From a checkpoint of a small multi-label audio tagger.
Model: 1.76M parameters, log mel input, arch mlp_mixer, norm layernorm, activation gelu, patch size [8, 16], layers 8, width 160.
Training: soap at rate 0.0038, batches of 128.
Data: trained on tunes sung on syllables by a formant synthesiser, 39062 training examples.
Rows from block 5 of a small multi-label audio tagger, named by matrix and row number. Rows with one number belong to one neuron. Each number is 50 + 12 x the weight over its row's rms, rounded and kept within 0 to 99. All counts start at 0.
After each neuron's rows are labels from the 100 clips, of 14976, where the neuron reaches its highest value: "strongest on" is what is common among them; "lies over" is the class under the peak. Only what is clearly more common there than usual is listed. The data: tunes sung on syllables by a formant synthesiser. In brackets: how many of the 100.
# fc1: MLP up (model.blocks.5.mlp.fc1.weight, 640x160), inputs 80-159
# fc2: MLP down (model.blocks.5.mlp.fc2.weight, 160x640, transposed), outputs 80-159

fc1.262:56 43 77 42 62 52 22 50 70 48 46 36 56 60 72 52 70 40 55 45 23 55 69 50 32 41 45 46 47 49 56 42 40 67 45 33 51 53 60 58 46 50 56 63 41 48 51 54 62 57 43 37 61 54 19 44 64 55 37 35 62 53 54 40 57 46 45 44 46 53 48 61 60 46 43 37 52 67 49 50
fc2.262:26 49 64 61 50 56 52 58 54 48 31 29 58 47 51 50 48 39 34 54 49 50 49 50 45 29 66 36 40 54 61 59 47 54 33 67 32 52 35 53 47 52 57 54 39 53 46 48 74 32 51 50 38 53 57 59 65 50 50 44 47 61 50 33 53 74 41 29 47 58 36 26 63 43 67 52 55 56 63 34
strongest on: low voice (53)
lies over: /u/ (33)

fc1.356:63 52 39 42 50 27 80 63 47 60 30 53 64 71 64 75 51 50 52 60 58 57 50 47 49 58 46 49 44 35 47 58 46 43 48 58 59 44 45 54 21 62 57 56 52 42 52 57 74 56 58 57 43 44 36 55 62 44 66 54 50 65 56 37 50 29 43 58 55 60 51 46 43 59 63 36 43 57 49 53
fc2.356:52 47 28 63 56 52 63 46 56 75 51 47 65 32 57 51 61 45 58 45 43 52 56 53 71 47 55 51 37 59 81 55 65 51 39 62 51 55 35 46 99 59 38 29 47 45 51 36 51 48 52 51 68 35 40 55 40 38 49 51 63 51 44 47 53 75 54 45 40 66 38 61 41 51 66 65 61 52 40 52
strongest on: high voice (86); first note: G# (44); first note: A (32)
lies over: silence (62)

fc1.466:56 42 50 47 37 41 56 17 37 59 66 69 47 31 50 52 60 48 57 67 40 44 50 76 46 64 57 46 47 26 56 56 53 44 37 41 72 35 63 56 68 54 61 53 61 38 58 38 46 27 41 45 73 47 83 54 36 67 70 48 38 54 48 28 36 72 47 50 47 63 48 47 64 49 51 47 49 32 41 42
fc2.466:61 53 09 58 35 55 76 50 40 37 45 43 42 42 54 57 51 54 40 55 59 38 47 68 45 64 31 37 52 61 59 46 82 38 51 94 51 63 38 58 64 47 55 33 61 33 58 57 38 38 34 71 55 52 61 43 41 45 54 29 45 19 65 34 41 78 41 59 47 54 49 62 54 40 41 48 45 47 40 39
strongest on: high voice (92); the note G# (74); vowel: /ɑ/ (44); first note: G# (43)
lies over: /ɑ/ (44); /o/ (31)

fc1.474:42 43 50 58 40 52 57 48 45 51 27 52 48 49 32 60 55 40 68 47 25 35 47 49 73 43 59 49 48 63 44 60 48 69 70 45 34 34 53 39 54 57 42 72 57 59 56 52 80 41 38 55 55 47 33 64 72 64 58 51 46 35 32 52 46 43 33 62 54 19 56 44 45 26 49 66 65 38 56 54
fc2.474:58 53 50 78 54 50 45 38 58 37 33 43 53 46 40 47 42 69 47 52 58 44 58 71 26 57 64 47 35 52 60 51 35 44 71 40 62 51 22 65 39 40 43 28 46 62 59 40 59 49 50 48 62 30 40 39 50 46 58 52 43 44 63 34 40 53 48 48 85 35 46 48 52 45 54 39 66 52 50 37
strongest on: vowel: /i/ (70); the note D# (59); pink noise (50); white noise (27)
lies over: /i/ (42)

fc1.199:35 61 46 61 45 55 43 52 35 69 36 61 41 53 48 63 41 46 64 58 32 76 50 62 76 50 49 54 39 46 58 63 49 61 82 46 49 56 53 55 60 51 53 43 47 39 45 43 42 48 39 34 54 79 35 53 54 51 43 27 38 52 42 53 58 57 73 45 51 53 51 51 65 41 57 54 42 64 55 67
fc2.199:45 42 50 51 44 53 59 68 44 60 57 67 63 46 54 37 62 56 40 52 46 44 56 50 59 61 50 53 43 38 35 54 37 60 50 43 62 47 51 48 06 53 39 46 47 33 61 32 32 53 23 55 55 38 38 58 33 39 61 37 52 57 66 48 35 52 63 35 55 69 45 58 37 57 54 66 53 63 37 59
strongest on: the note F# (81); first note: D (28); first note: B (25)
lies over: silence (69)

fc1.497:51 48 42 60 38 46 36 21 47 44 42 51 62 39 63 41 37 18 51 37 43 66 41 51 46 44 50 75 47 57 39 46 41 41 74 53 68 38 37 50 37 56 33 56 61 54 61 61 62 54 45 52 59 56 39 50 64 34 75 47 62 65 56 73 49 40 56 67 52 44 31 39 67 48 51 24 47 51 47 64
fc2.497:43 67 34 59 51 69 42 62 68 50 39 55 29 65 55 48 30 53 48 51 36 53 38 52 50 31 64 66 73 40 51 61 53 48 58 21 47 65 18 61 55 52 57 49 67 69 75 61 74 54 45 43 67 48 48 59 43 37 32 66 59 60 38 35 58 45 43 39 53 37 36 62 38 42 73 59 32 61 38 67
strongest on: the note G# (99); deep voice (88); first note: G# (58); vowel: /ɑ/ (51)
lies over: /ɑ/ (40); /æ/ (28)

fc1.475:44 59 41 49 60 51 75 67 59 39 55 51 58 42 25 39 55 60 78 24 31 38 51 50 59 55 39 55 51 17 44 69 56 61 29 48 70 50 40 50 70 41 38 45 32 69 46 41 44 45 45 63 60 39 45 60 54 58 59 35 51 65 24 52 51 64 64 49 66 44 38 71 47 51 15 55 47 55 51 36
fc2.475:45 47 66 40 40 42 42 53 52 47 36 30 53 50 37 64 53 32 30 52 77 74 53 47 43 57 76 54 46 52 37 48 63 54 53 37 34 65 44 36 60 54 31 39 66 50 66 40 48 44 44 53 71 16 63 58 45 69 71 49 55 61 64 46 59 60 67 38 49 59 44 66 59 43 30 47 51 50 47 55
strongest on: the note G# (76); child-like voice (67); first note: G# (33)
lies over: silence (59)

fc1.568:49 45 64 59 61 46 44 58 71 36 56 55 51 52 64 46 63 58 55 49 59 37 51 46 58 90 60 52 53 72 51 58 61 46 70 58 61 53 45 60 38 66 36 58 51 38 47 53 71 55 64 54 61 57 78 48 46 37 36 37 63 53 69 54 54 52 50 47 45 33 58 51 62 55 37 62 46 53 53 42
fc2.568:61 68 38 51 34 53 42 64 49 67 51 59 14 47 43 55 53 54 45 44 50 39 54 45 44 98 33 42 48 57 44 43 58 59 50 16 41 38 48 36 44 63 46 47 47 45 56 42 58 58 53 50 43 58 66 54 57 57 33 69 54 42 43 52 55 50 56 65 52 51 61 45 42 43 50 58 35 51 57 38
strongest on: low voice (51); vowel: /o/ (36); first note: E (27)
lies over: /o/ (35)

fc1.59:63 56 40 47 26 59 39 25 46 61 35 75 43 69 48 59 42 59 49 43 43 58 49 58 59 31 48 52 55 49 41 45 59 47 47 76 52 36 42 53 60 65 42 51 43 52 41 60 47 58 63 37 77 43 71 60 35 49 49 57 38 61 45 68 71 69 47 65 31 48 39 79 46 57 40 60 47 48 41 63
fc2.59:58 31 45 54 57 50 81 65 61 44 45 58 69 46 64 63 64 58 59 63 55 65 59 73 58 56 47 28 44 35 46 26 42 53 47 51 59 39 31 47 34 52 46 40 51 55 47 39 45 41 60 31 51 40 64 51 29 40 63 51 53 50 46 42 39 48 48 46 53 67 35 74 56 54 51 37 32 74 49 18
strongest on: the note G# (62)
lies over: /æ/ (35)

fc1.216:55 73 31 42 48 54 51 33 57 38 51 62 57 62 53 46 36 64 33 56 59 49 80 66 40 43 34 48 45 46 45 54 54 40 62 57 58 55 74 42 38 67 39 58 48 62 48 51 30 36 43 56 35 65 35 37 44 42 34 46 66 55 69 49 55 57 34 65 55 62 34 53 50 38 53 49 44 69 46 65
fc2.216:46 54 23 55 54 47 48 53 58 48 52 40 39 63 67 54 75 53 57 53 42 64 55 51 45 34 69 41 37 47 07 51 57 59 53 29 45 55 61 37 25 62 61 52 58 66 57 55 40 61 72 34 37 66 25 50 42 39 67 32 61 71 51 47 63 64 47 52 42 36 84 73 58 50 52 54 51 59 44 35
strongest on: the note D# (62)
lies over: /e/ (32)

fc1.230:60 56 50 62 61 49 63 64 60 52 46 58 26 72 49 62 50 71 63 76 47 45 46 64 41 15 45 73 52 66 37 30 53 48 55 56 48 40 32 47 70 46 46 31 61 34 40 38 63 63 57 49 55 61 41 53 52 60 51 44 35 59 51 63 35 43 68 54 61 63 55 79 39 69 45 28 45 44 49 50
fc2.230:45 32 36 32 58 42 50 17 40 31 63 23 68 28 55 54 49 40 47 27 75 74 54 53 46 63 58 57 59 37 61 59 55 50 53 46 64 40 48 32 36 49 50 64 48 57 54 46 57 28 61 59 40 42 68 56 36 59 52 59 47 56 53 64 49 41 58 61 53 44 58 44 53 43 51 45 56 63 44 51
strongest on: low voice (86); vowel: /æ/ (62); the note A# (60); first note: A# (32)
lies over: /æ/ (62)

fc1.22:29 52 45 55 58 55 41 42 69 35 43 44 57 43 50 42 60 65 38 37 53 54 45 33 63 99 50 43 54 74 42 73 40 51 57 41 20 40 47 59 31 50 65 54 58 64 51 39 50 67 47 61 27 63 45 49 43 58 49 44 43 51 22 50 48 68 29 55 49 35 48 33 54 53 44 71 44 58 50 47
fc2.22:44 40 47 42 44 57 39 43 34 42 68 56 61 35 50 57 53 54 58 61 53 46 50 57 53 38 35 62 58 39 62 34 51 46 39 82 57 37 59 33 59 43 51 38 64 43 38 30 32 27 38 45 41 55 99 44 60 72 34 48 37 57 59 49 43 47 50 57 29 75 45 57 61 37 55 34 49 57 42 51
strongest on: low voice (89); the note G (59); first note: G (44)
lies over: silence (71)

fc1.513:52 47 54 52 54 28 33 62 50 60 70 54 47 71 46 45 54 41 67 31 56 38 57 49 60 62 45 55 39 44 43 67 47 57 68 56 49 38 56 51 66 79 55 41 54 31 59 53 70 75 48 39 42 42 46 51 62 25 19 34 57 50 43 57 52 55 40 67 51 60 48 56 62 26 52 75 74 60 32 47
fc2.513:60 35 62 44 22 47 63 41 62 73 63 37 58 43 55 31 65 61 42 44 61 40 45 64 67 64 30 61 44 43 31 49 57 42 38 44 74 45 44 40 36 48 58 32 40 39 46 53 67 69 56 46 58 58 46 61 50 37 55 55 53 46 57 47 37 62 35 56 29 45 77 34 57 57 65 51 69 51 70 48
strongest on: the note C (74); the note F (57); first note: F (34); clipping (32)
lies over: silence (98)

fc1.555:77 35 47 63 63 42 64 42 39 37 39 60 73 62 36 46 44 53 51 47 57 55 44 53 23 68 43 51 52 48 40 64 74 52 52 72 40 64 48 41 62 49 36 69 48 53 55 60 45 73 46 62 61 44 64 66 41 73 66 50 35 44 48 62 46 59 56 58 69 22 55 59 33 53 46 68 45 41 72 56
fc2.555:50 49 32 31 47 58 70 45 51 59 53 40 45 45 37 41 60 52 49 76 59 52 53 23 47 54 52 51 22 56 57 47 64 57 44 50 43 56 32 52 58 46 56 64 62 43 35 55 57 51 34 49 46 40 57 46 44 44 52 29 53 51 60 44 56 67 36 52 34 58 55 25 48 46 66 33 81 54 70 25
strongest on: high voice (93); reverberation (76); vowel: /u/ (55)
lies over: silence (63)

fc1.179:40 57 52 40 50 26 62 57 28 67 46 37 46 35 54 38 47 49 44 35 31 46 39 46 38 37 40 47 40 42 72 62 77 46 35 53 42 30 59 36 58 72 37 42 52 48 73 41 37 40 48 63 67 47 76 53 57 34 31 44 52 54 64 66 40 71 52 47 39 78 33 51 44 51 59 34 27 45 51 46
fc2.179:63 55 47 55 49 55 67 56 48 43 29 56 50 38 45 75 55 45 45 57 47 62 56 41 49 67 44 45 62 56 36 41 40 48 41 23 49 34 57 55 80 43 39 58 58 37 64 47 39 38 35 33 47 74 47 47 43 55 52 56 43 47 47 42 36 25 70 73 49 52 55 38 42 46 35 27 58 52 59 59
strongest on: vowel: /i/ (66); child-like voice (57)
lies over: /i/ (66)

fc1.520:31 48 60 70 38 53 50 71 68 72 69 48 48 58 46 57 57 49 77 62 58 45 39 47 67 42 36 46 43 64 49 68 28 64 71 66 57 84 59 61 43 63 51 51 59 43 60 45 55 62 55 19 52 52 35 40 29 58 41 37 54 57 46 52 76 31 32 42 50 33 60 52 45 27 55 46 65 46 40 68
fc2.520:79 73 57 51 42 46 56 34 49 36 52 55 39 56 56 51 63 55 47 64 62 42 37 63 36 32 47 59 56 58 45 54 46 32 62 43 36 58 57 37 84 41 35 48 48 34 60 57 72 47 47 48 69 46 64 40 63 40 58 40 75 39 64 28 63 53 51 34 49 52 53 35 62 32 72 25 48 33 36 57
strongest on: vowel: /o/ (37); first note: G# (30)
lies over: /o/ (32)

fc1.442:50 45 61 32 64 46 31 45 57 55 39 41 63 32 47 45 70 64 54 45 56 54 66 41 66 63 66 49 52 30 45 42 49 53 50 79 50 35 57 57 70 41 64 25 41 19 52 49 56 56 32 57 21 70 48 52 56 59 59 38 57 53 42 59 49 61 45 54 37 62 44 41 44 39 72 67 57 47 51 65
fc2.442:40 43 04 30 62 48 63 78 37 67 45 54 69 44 53 52 50 66 41 49 54 42 44 62 74 44 66 34 29 53 57 38 44 50 47 45 54 59 55 55 34 60 50 47 61 57 57 39 62 43 56 56 70 53 55 64 59 50 42 60 50 54 38 68 43 58 51 62 52 48 46 59 49 48 62 47 58 61 42 30
strongest on: high voice (97); the note B (70); first note: B (47)
lies over: /æ/ (30)

fc1.490:60 57 58 53 30 54 60 58 51 36 27 54 53 49 40 64 54 45 45 43 41 36 42 66 56 61 43 44 44 46 39 60 69 58 70 28 18 30 27 51 37 45 51 47 40 54 69 33 52 51 66 55 51 66 56 52 32 48 35 40 36 60 67 41 61 43 37 49 65 42 50 57 56 46 50 52 45 46 51 60
fc2.490:46 35 34 40 55 59 37 52 79 42 52 58 52 56 54 46 30 47 42 58 31 47 48 62 54 42 50 48 43 49 43 40 41 29 39 24 40 70 77 43 28 71 56 66 65 42 58 31 47 62 45 25 83 45 42 53 34 51 41 56 43 43 65 24 37 58 51 54 60 44 50 46 65 66 58 60 41 53 42 26
strongest on: the note G (71); the note D (61); vowel: /ɑ/ (46); first note: G (39)
lies over: /ɑ/ (40)

fc1.280:53 49 52 25 63 21 64 49 44 44 28 57 58 57 45 35 50 39 68 41 73 34 51 57 30 48 34 60 56 62 44 54 42 51 78 41 73 36 68 66 44 44 67 41 45 57 58 55 66 54 34 52 68 53 42 47 63 35 56 31 34 48 45 46 53 32 39 53 38 39 32 35 73 44 55 42 48 46 48 65
fc2.280:25 60 37 54 49 46 32 54 63 43 55 58 72 23 50 58 67 53 40 52 66 63 56 55 55 73 45 51 48 66 29 41 77 54 71 28 50 38 31 73 59 71 42 35 49 43 48 48 46 47 60 43 22 59 62 36 54 32 51 45 19 53 46 50 51 51 43 45 51 34 52 53 37 35 56 58 55 45 47 54
strongest on: the note F# (98); deep voice (90); first note: F# (76); vowel: /ɑ/ (48)
lies over: /ɑ/ (42)

fc1.445:55 51 47 36 46 63 62 45 54 49 48 65 36 53 61 56 61 28 49 25 71 45 59 55 53 34 54 34 32 45 59 36 55 58 64 35 29 40 49 37 63 62 43 56 52 68 64 39 44 52 43 58 51 41 56 62 33 46 51 41 55 39 55 56 72 47 61 62 45 35 52 54 43 61 54 43 42 53 47 69
fc2.445:40 54 34 52 49 44 55 52 52 22 51 63 61 54 47 47 63 33 50 31 38 30 41 41 66 53 47 47 57 61 56 49 48 51 34 44 38 45 55 53 74 28 62 47 47 31 37 60 42 31 53 27 65 74 74 47 35 30 53 37 41 40 35 50 71 54 52 35 44 42 49 36 42 39 54 52 44 58 50 48
strongest on: the note G# (70); the note C# (62); first note: C# (52); vowel: /ɑ/ (40)
lies over: /ɑ/ (34)

fc1.606:37 66 60 64 31 32 69 36 51 45 40 44 55 47 54 38 49 52 73 40 45 54 54 47 49 47 42 38 54 65 62 61 64 50 63 35 61 63 48 47 42 55 45 55 38 47 49 61 68 46 31 47 29 33 56 48 43 83 32 24 46 32 57 79 54 65 73 56 66 42 56 57 21 53 54 58 45 22 52 71
fc2.606:60 33 65 81 36 66 48 75 45 54 48 32 35 49 66 58 49 54 56 53 43 37 50 49 40 48 70 76 66 45 43 58 51 59 43 45 63 57 39 50 58 47 36 39 60 45 41 47 25 58 43 53 63 39 49 38 44 54 43 54 41 26 60 33 63 72 28 54 58 66 61 39 32 37 50 44 29 52 63 58
strongest on: vowel: /o/ (46)
lies over: /o/ (46)

fc1.551:48 43 22 41 45 31 55 35 34 80 57 64 54 41 34 43 66 44 24 64 46 58 62 33 55 45 50 73 52 60 40 59 61 73 55 61 44 56 53 72 41 38 60 24 47 76 48 59 54 41 64 44 32 37 47 29 62 44 41 44 45 50 51 44 62 47 56 37 46 52 40 44 59 48 48 49 53 72 60 67
fc2.551:54 43 58 51 55 41 46 51 52 39 37 50 53 60 56 71 74 36 75 46 55 45 51 60 58 48 40 52 65 53 49 41 57 42 69 45 51 56 38 40 57 50 30 47 40 38 32 66 35 44 62 43 41 63 37 51 52 66 56 67 41 61 42 41 38 51 53 52 45 53 47 65 58 51 56 35 58 48 51 63
strongest on: the note F# (100); deep voice (96); first note: F# (92)
lies over: /ɑ/ (29)

fc1.538:54 71 34 47 23 53 59 64 40 60 52 82 52 48 70 59 36 55 54 37 57 37 69 70 74 69 28 69 58 54 46 55 58 42 43 42 47 45 43 70 50 65 73 36 53 50 51 38 56 30 49 44 58 63 34 53 45 60 45 38 53 61 48 51 68 61 80 57 44 57 49 29 44 32 55 58 51 47 66 48
fc2.538:75 53 30 50 59 13 57 54 51 57 40 71 42 57 47 58 41 49 42 64 52 41 57 53 39 45 44 48 37 55 56 61 21 67 72 27 51 53 49 44 60 55 66 52 44 39 40 52 36 53 61 54 59 71 36 53 19 48 57 43 72 44 63 53 58 61 53 55 59 66 49 54 44 44 52 52 57 66 41 40
strongest on: the note G (89); the note F (56); low voice (53); vowel: /e/ (42)
lies over: /e/ (42)

fc1.105:56 43 57 71 24 48 57 40 47 48 57 32 56 44 59 79 84 35 48 43 45 41 46 55 53 47 47 34 53 53 37 36 54 54 55 36 33 53 48 26 50 37 36 70 65 59 27 37 47 50 50 49 45 59 52 69 51 42 52 50 59 36 64 53 23 47 53 49 34 51 41 30 56 62 47 21 41 57 50 47
fc2.105:49 45 42 30 54 42 35 54 62 35 45 46 51 49 61 59 65 50 47 35 67 49 40 54 46 65 33 38 42 61 42 46 43 51 64 40 42 47 41 39 45 46 44 93 75 54 32 47 66 68 55 41 57 59 54 74 62 40 50 52 46 55 57 52 39 55 50 46 36 39 46 32 47 55 43 31 42 52 42 54
strongest on: the note F# (100); first note: F# (64)
lies over: /ɑ/ (28)

fc1.436:46 47 60 43 43 52 69 43 44 70 41 38 52 31 47 57 59 46 57 47 38 36 38 63 58 43 53 58 43 66 47 50 45 61 59 61 31 48 38 55 57 66 40 71 40 65 52 51 58 57 53 67 70 62 40 66 71 64 62 50 63 51 40 47 34 22 36 51 47 44 63 45 36 34 71 64 74 51 51 50
fc2.436:57 42 55 50 57 36 50 47 76 52 42 49 40 33 41 46 48 66 63 40 65 49 50 42 35 54 56 31 39 59 73 49 46 37 62 48 48 49 49 52 37 58 40 32 57 57 66 23 48 22 58 56 57 49 31 52 37 32 65 44 50 47 56 34 45 65 62 40 53 12 30 45 65 44 56 41 50 43 58 66
strongest on: vowel: /i/ (45); pink noise (31)
lies over: /i/ (29)

fc1.563:81 64 57 35 50 51 26 59 46 17 41 53 34 41 45 51 63 49 56 66 57 54 54 59 53 52 74 66 39 45 46 65 55 58 52 25 85 49 59 63 35 53 41 44 63 43 36 43 51 52 57 30 49 52 46 41 61 53 62 44 28 55 60 53 55 43 54 56 59 51 64 45 42 58 47 09 42 61 67 27
fc2.563:37 48 64 49 36 47 36 49 50 65 55 40 21 71 39 63 41 53 37 55 52 55 56 49 26 31 48 50 29 50 51 43 67 37 54 46 43 34 58 41 46 61 38 34 41 43 67 47 49 50 47 61 45 45 53 34 36 34 44 47 48 49 61 38 43 66 61 43 48 35 57 76 52 69 30 43 68 45 54 65
strongest on: the note D# (81); the note F (69); deep voice (52); thin (high-pass) (46)
lies over: /æ/ (37)

fc1.61:52 41 70 49 54 43 34 30 58 66 49 58 33 19 49 31 51 52 50 44 26 67 45 35 60 62 52 58 47 37 62 62 50 51 60 50 73 45 60 40 22 32 37 52 65 58 44 51 60 61 57 58 57 70 51 47 60 38 75 37 45 60 49 44 50 54 39 62 47 41 44 54 50 37 72 41 51 42 76 59
fc2.61:70 46 48 37 40 49 42 33 52 64 68 29 49 37 61 21 66 64 25 55 49 54 45 44 39 70 50 52 48 60 48 55 51 66 49 70 43 73 46 35 43 49 49 55 41 47 61 57 17 51 51 37 50 41 76 55 89 56 35 47 41 49 52 24 52 39 62 47 67 58 39 56 52 56 43 52 52 42 52 26
strongest on: low voice (75); the note G# (59); vowel: /ɑ/ (58); thin (high-pass) (42)
lies over: /ɑ/ (35)

fc1.355:35 48 76 43 68 63 46 51 55 46 36 50 60 70 41 36 68 36 55 29 61 58 56 44 49 81 56 56 44 59 44 49 43 38 58 70 31 40 71 54 30 39 71 61 64 41 40 74 33 72 49 55 50 55 41 45 76 63 43 46 29 47 44 48 58 68 54 54 31 57 57 38 51 44 33 55 42 48 55 43
fc2.355:66 50 45 60 43 38 48 18 42 40 44 26 64 44 42 42 39 60 22 57 38 73 50 36 84 46 54 67 70 57 36 54 58 64 62 62 44 63 54 71 49 44 74 52 50 70 29 48 34 55 45 51 48 36 77 53 30 26 32 44 73 58 46 66 50 45 39 38 41 47 55 43 48 36 50 41 50 52 54 53
strongest on: low voice (78); the note F# (56); first note: F# (25)
lies over: silence (89)

fc1.589:45 49 59 62 56 48 58 26 55 43 45 45 54 43 52 53 35 52 47 27 61 29 47 63 53 42 31 45 61 71 30 48 32 32 57 42 27 49 27 47 58 61 57 57 45 57 82 58 61 62 56 59 65 64 47 48 37 77 53 31 48 53 66 46 70 38 49 43 66 46 40 72 64 57 40 48 43 34 45 34
fc2.589:54 67 64 65 41 74 50 67 64 30 50 48 29 58 24 64 56 51 57 34 50 44 60 33 57 53 70 31 49 53 31 50 52 42 55 54 36 53 43 35 44 57 45 37 51 54 38 37 64 61 56 59 51 63 48 67 56 27 58 82 60 43 50 56 63 57 54 44 48 61 50 52 48 40 71 41 56 49 60 31
strongest on: the note G# (99); deep voice (70); first note: G# (44); vowel: /i/ (38)
lies over: /i/ (34)

fc1.594:54 24 68 49 55 54 56 34 49 41 58 59 59 55 41 39 33 62 45 61 56 44 94 55 51 54 46 45 70 56 53 63 63 30 30 61 53 56 32 42 45 50 52 44 39 46 48 49 46 68 53 46 60 48 29 46 54 52 40 47 75 49 26 35 61 46 31 61 35 43 66 42 57 50 42 42 50 44 75 38
fc2.594:63 71 56 49 63 43 58 66 52 27 39 38 42 54 52 56 73 42 43 38 54 58 00 60 48 56 42 64 27 49 48 42 45 43 64 56 65 53 53 59 56 50 52 59 62 53 49 49 48 51 48 50 54 51 58 59 58 63 73 57 21 64 72 43 44 49 76 49 67 57 40 71 41 59 55 72 64 45 39 36
strongest on: vowel: /o/ (51); pink noise (43); rumble (31)
lies over: /o/ (42)

fc1.522:39 49 47 47 73 54 46 45 47 46 50 71 64 63 60 56 67 31 56 48 61 41 49 70 73 39 42 67 45 55 52 43 41 54 53 50 47 55 38 59 58 59 48 35 34 68 43 61 39 51 58 55 46 36 52 59 41 38 21 35 60 67 65 40 52 38 52 46 55 70 44 53 53 56 80 60 48 42 53 56
fc2.522:57 31 47 57 39 58 64 40 62 17 55 30 31 42 63 49 58 43 60 48 85 63 50 45 54 40 53 42 49 39 41 54 55 34 55 40 53 43 47 46 49 56 69 45 50 40 36 57 72 53 48 38 63 54 23 57 58 34 62 42 42 48 59 54 74 43 41 39 51 49 63 48 46 30 37 25 31 56 52 53
strongest on: the note C (100); first note: C (92); the note G (62); deep voice (54)
lies over: /o/ (43)

fc1.629:33 68 42 30 47 22 60 33 80 74 50 50 51 52 36 52 61 51 47 19 38 32 37 53 43 46 91 33 54 50 41 47 54 43 43 52 50 40 44 47 35 53 25 57 40 48 24 47 68 50 40 31 41 35 46 19 39 47 43 44 52 65 48 43 70 48 44 30 39 58 64 55 44 55 35 29 50 53 50 51
fc2.629:56 69 47 53 38 28 48 41 70 60 41 33 48 54 43 65 60 70 41 44 71 60 55 55 42 56 89 44 42 72 44 59 45 53 50 50 57 55 49 42 57 42 47 60 46 53 31 66 43 47 39 35 59 31 55 39 58 63 46 49 60 87 54 49 75 58 44 31 54 72 46 36 55 69 52 41 43 37 47 45
strongest on: the note C (100); first note: C (56)
lies over: /o/ (30)

fc1.52:37 66 64 43 66 41 66 60 61 46 40 28 38 58 54 71 43 60 55 59 54 45 59 50 44 51 40 53 49 48 61 50 64 46 44 41 36 42 46 40 37 63 55 43 38 58 44 58 59 50 59 46 48 46 55 44 75 42 29 30 38 76 52 48 34 58 38 48 49 75 54 49 47 41 53 44 33 34 58 36
fc2.52:65 47 23 33 55 50 58 45 50 44 36 17 43 46 50 47 49 57 70 55 50 34 46 50 53 54 55 51 31 60 37 47 50 25 29 30 54 63 50 57 98 44 48 32 44 48 63 53 50 35 39 57 75 42 64 45 46 32 72 50 52 57 44 55 39 33 50 59 52 43 51 64 51 56 53 56 51 65 29 48
strongest on: high voice (89); vowel: /æ/ (78); first note: A (31); first note: G# (26)
lies over: /æ/ (55)

fc1.195:44 44 58 47 52 45 48 47 47 27 62 58 63 52 54 39 42 47 61 52 71 32 73 35 25 53 60 66 63 34 44 46 48 53 73 52 40 68 53 52 45 51 58 34 41 56 59 73 77 54 64 32 50 38 56 60 28 72 48 40 44 47 36 59 50 51 58 63 62 60 65 56 41 36 53 72 49 43 43 50
fc2.195:48 48 59 53 45 65 50 71 54 44 45 82 64 57 64 55 60 50 72 60 60 42 55 24 33 44 58 57 43 57 48 55 53 53 77 53 35 38 45 31 35 50 57 35 45 57 46 53 66 58 41 25 63 60 49 30 26 41 44 35 31 41 63 56 73 65 40 71 63 57 45 44 46 45 68 58 69 67 30 53
strongest on: the note F# (92); low voice (60); vowel: /o/ (55); first note: F# (40)
lies over: /o/ (37)